From a checkpoint of a small image denoising autoencoder.
Model: 32-pixel images, encoder arch vit, encoder norm layernorm_no_bias, encoder activation squared_relu, encoder patch size [8, 8], encoder layers 6, encoder width 320, decoder norm batchnorm, decoder activation silu, decoder widths [48, 48, 96, 192].
Rows from block 3 of the decoder of a small image denoising autoencoder, named by matrix and row number. Rows with one number belong to one channel. Each number is 128 + 32 x the weight over its row's rms, rounded and kept within 0 to 255. All counts start at 0. Numbers have three digits each.
After each channel's rows are labels from the 100 images, of 14848, where the channel reaches its highest value: "responds to" is what is common among them; "patch colour" is the nearest of a few named colours to the mean colour under the peak. Only what is clearly more common there than usual is listed. The data: dead-leaves pictures: piles of overlapping shapes. In brackets: how many of the 100.
# convs0: first 3x3 conv (decoder.decb.0.1.convs.0.weight, 96x96x3x3, each kernel summed), inputs 48-95
# convs1: second 3x3 conv (decoder.decb.0.1.convs.1.weight, 96x96x3x3, transposed, each kernel summed), outputs 48-95

convs0.69:056087144116096137116173158129094180095105099125117136101146094119097116062142109103167148085097097111086139115068111145122146121069108092102131
convs1.69:126139061142099084055113142108176132142122146139130079182109152133099122172074128115073098162140132161142157099168105153114096128161129096183159
responds to: large pieces (74); dark (43)
patch colour: black (43); red (28)

convs0.71:155148128141094101142100151181117177170121100087147138109153073148135111136079126160161120109074120103115138129117122205174128117105149106086090
convs1.71:083077168113189151148171157121133124127145152122189156179119166161114154140148107150115159106146077151147097079058110146104125168223079099100156
responds to: warm (85); large pieces (68)
patch colour: red (38)

convs0.35:103074096125131158207165142084119204070134079133109113102095106108124121094159156143132150123136071129149172141063141127167140141091127114132164
convs1.35:080144148158150107046084120177148135159113188163141124173137161095141075157106115120087144108128168092096131065095134165068115119186125115133141
responds to: cool (70)
patch colour: blue (53)

convs0.37:110087133109135111188160136140110139143118129138089145145169109017192153093136078152174118115115087164090135152086129114142171118109167173151134
convs1.37:133198131095148115102102102155182155102138178144179095112143162109056097150160128120122130183109174134161151083197097143146128152165128078118170
responds to: grey (92)
patch colour: pink (35)

convs0.78:150094125176151124156168118118121146095146114122118114083118122255129136106159149109123134124112128108139148136127140166204139101151152122150160
convs1.78:111118185098141155143162103161127164165157178135134118214128158046152097164126114148155145142131123130095126115121106109063098198187110141138129
responds to: grey (98)
patch colour: black (34)

convs0.2:136170134155135122114105134105119165134121120159125090097130118108075103121127138129049124111067141050145111144068128141119134149102092061100111
convs1.2:103148099135129112182126111107130108138210122136084172207109145150193145128125096103131176124170086210150165121124127166154109111148129146158136
responds to: warm (73); large pieces (68)
patch colour: red (67)

convs0.17:109107109112162143109125101080088097103093197091184110140134188099126133138143179083145126125140102113160165121084144125118130143218193112161167
convs1.17:181159103127121185162171123118131145167123102179105151130126091151140120090173120132124138115134098121149124158134225127193137108079171151179070
responds to: vivid (100)
patch colour: blue (34)

convs0.60:093129103136142137116183144130120110112099105184095114141118121129108080107110040174062149099089075109188144154095114071119141119089067145090068
convs1.60:142127163126106125157070157065123139118138178036185181146113152133188170150152172096156189115137142152106136151118146203142147147198134093141132
responds to: warm (52)
patch colour: orange (34)

convs0.81:104041136141079089134114131135096151133115101071108141111142085081137084071132120127106089123111159102121160088141104153096123163096143103046132
convs1.81:114209102125196124104115114109117200155175167103108140130134169180145141175177101124129130124134061218095101103090136201125138156141100095116140
responds to: warm (69)
patch colour: brown (62)

convs0.50:100063089081085135150052167153103091116115115081120114077167107163134092104120168116179129125116159148078136102107091200128122154158081114118169
convs1.50:154121118145189191095155119123159150127112128198096157168134073119092146175084105143139095117136137120143111151148147061132094119135171167162169
responds to: vivid (97)
patch colour: cyan (29)

convs0.49:133086120140090139122058085119113105095075163085123118147118187129149080154119152112167151127120141135088161087101141135119096108207151126162158
convs1.49:193160111095154149170169157136152147192168063190115177105137075152129108108168127155134140137144166110174127149139149150150111128091185144147060
responds to: vivid (100)
patch colour: blue (42); cyan (40)

convs0.3:112080153138109110075128129095160183133148126108128106130117130092126000166161143146128112136182113214167114108153129121124132133121130125061118
convs1.3:146156122090153079100176125171173146118127126120151097153152109148090121162155116141161125183102101089092165149156093085150080178141131158134191
responds to: grey (100)
patch colour: grey (53)

convs0.86:170164145137135132146059106146167158146064102135112106102107103125131156135178168101149130126117089144092067253124053169167112135125123116155125
convs1.86:101136172119186097138213143141165092130141119149145066183163128132111075133139116135110099173109184168120152098124111098146145125149117139122163
responds to: vivid (90)
patch colour: blue (38); cyan (31)

convs0.0:149166126099120128094141154083103124153109073155115075129100100115149097052103000171081104120099133133152139163179149116133182117112122119136091
convs1.0:113134167163137169167114120113137167084116163057191218136116125162098149134182165155150203106111120126151163100125129163113158128184105079107179
responds to: vivid (84)
patch colour: orange (39); yellow (31)

convs0.52:120141131142133113162111146085109072075162100180111122120112141134090138083120121075127232111093133068178121164085150123098140096142155092077138
convs1.52:153093116176164202126115093114122174107111164159161184127113086119153162111127117136126086098114118153080118124131102143182125138143143144161156
responds to: vivid (92); large pieces (66)
patch colour: cyan (61); green (36)

convs0.75:125059136105073164176139164165134179092080096150085116138104075140129135100147187076124196070119142183062095122139135127104131144095127133091128
convs1.75:073166099145164117134134121124139152141149167145120077194155168133091118133153098176120075172100132117129181088145092147122090165149096124113176
responds to: cool (61)
patch colour: cyan (62)

convs0.29:142140121108124115088193119145093166166073103101145129100101081135115155117054079125138105100111122126098105108088091083141136121070061167121081
convs1.29:075128163104146111159096123122163123126164140130138097154145161160120103182162159135130155137152172136146163198164066138149083165198138149100119
responds to: cool (79)
patch colour: blue (39)

convs0.12:141120133087129127077103117171127090163110114136128163112117125149182192106113172148111047151181102211088112042145082081145136145134115173174120
convs1.12:143147103081159090145149122167156201128149162139155095136135146148080023175170145171101130142113149086124132166204139104140068111115144115119178
responds to: grey (100)
patch colour: grey (47)

convs0.6:057087068138133136152183119133118183058114127128162146145100125104133193094110088167093137135077115101084163111086114101122143171084096075125107
convs1.6:155179106113124108141116127126151092151150114175064149129111092162140125142132118071066153108162151167173122133106142168126115064144165126190058
responds to: vivid (63)
patch colour: blue (30); purple (26)

convs0.13:192200143122137128099112102133106074127116128114112020120081121129156065171075157164124125107146173158191101176181116155127107120092073123135104
convs1.13:120135161157141119102170114135162154116125143129162121163143154171095111187131144149156108184077145128136181134190095056173116167145149140148188
responds to: grey (69)
patch colour: grey (50)

convs0.65:133110108121099145094153080104095092132093095199090141137100103069138161102106045114107105145148069155134131124072117057057085125101056120149124
convs1.65:079162173108136104154083178099156128125158150093156124126154184172131085154150139115161120164019117132115141142165110136174103176169145126105170
responds to: large pieces (61); cool (44)
patch colour: purple (25)

convs0.38:133184110076132095101118106131147031186128095142109086130131096131093136108070125119096127075107115103115111114061105065082107140115127172118114
convs1.38:067044169135177162153146139036116120096153120119172159135112152194166136124143158114174133145101137127099161185119116143190169154178098085141132
responds to: shaded (91); pastel (67)
patch colour: grey (54)

convs0.87:095098103091077144149219112150096152132127071144094100077110095083120113095206099118084133116146132128117120072109101115166105136080040096131095
convs1.87:085137137155095058078086114112156135143122159104144066171116180147115111116111126100125075130138128149100185163129097159139076177180131115119126
responds to: cool (86)
patch colour: blue (57)

convs0.32:144129113182101099103032111106092062173125114160128145113083089134132130161059107144150132092070141139084134143129125049116137113121139178078136
convs1.32:108186133061162147113181172196157133138144156118164106116166147117107065165153121121143155171103154146129109105150090118119146174124132113111153
responds to: grey (96)
patch colour: grey (65)

convs0.62:097113106143107126167129135157137116123140084118079148114107071134111196131122145115103140090114132100077128128123093088160111111110088129086135
convs1.62:087173102179139115113145109156141083154169116158099104142106131127157117107127134110111174131131127155182125079143135148132111123145133122182090
responds to: large pieces (70); cool (62)
patch colour: blue (60)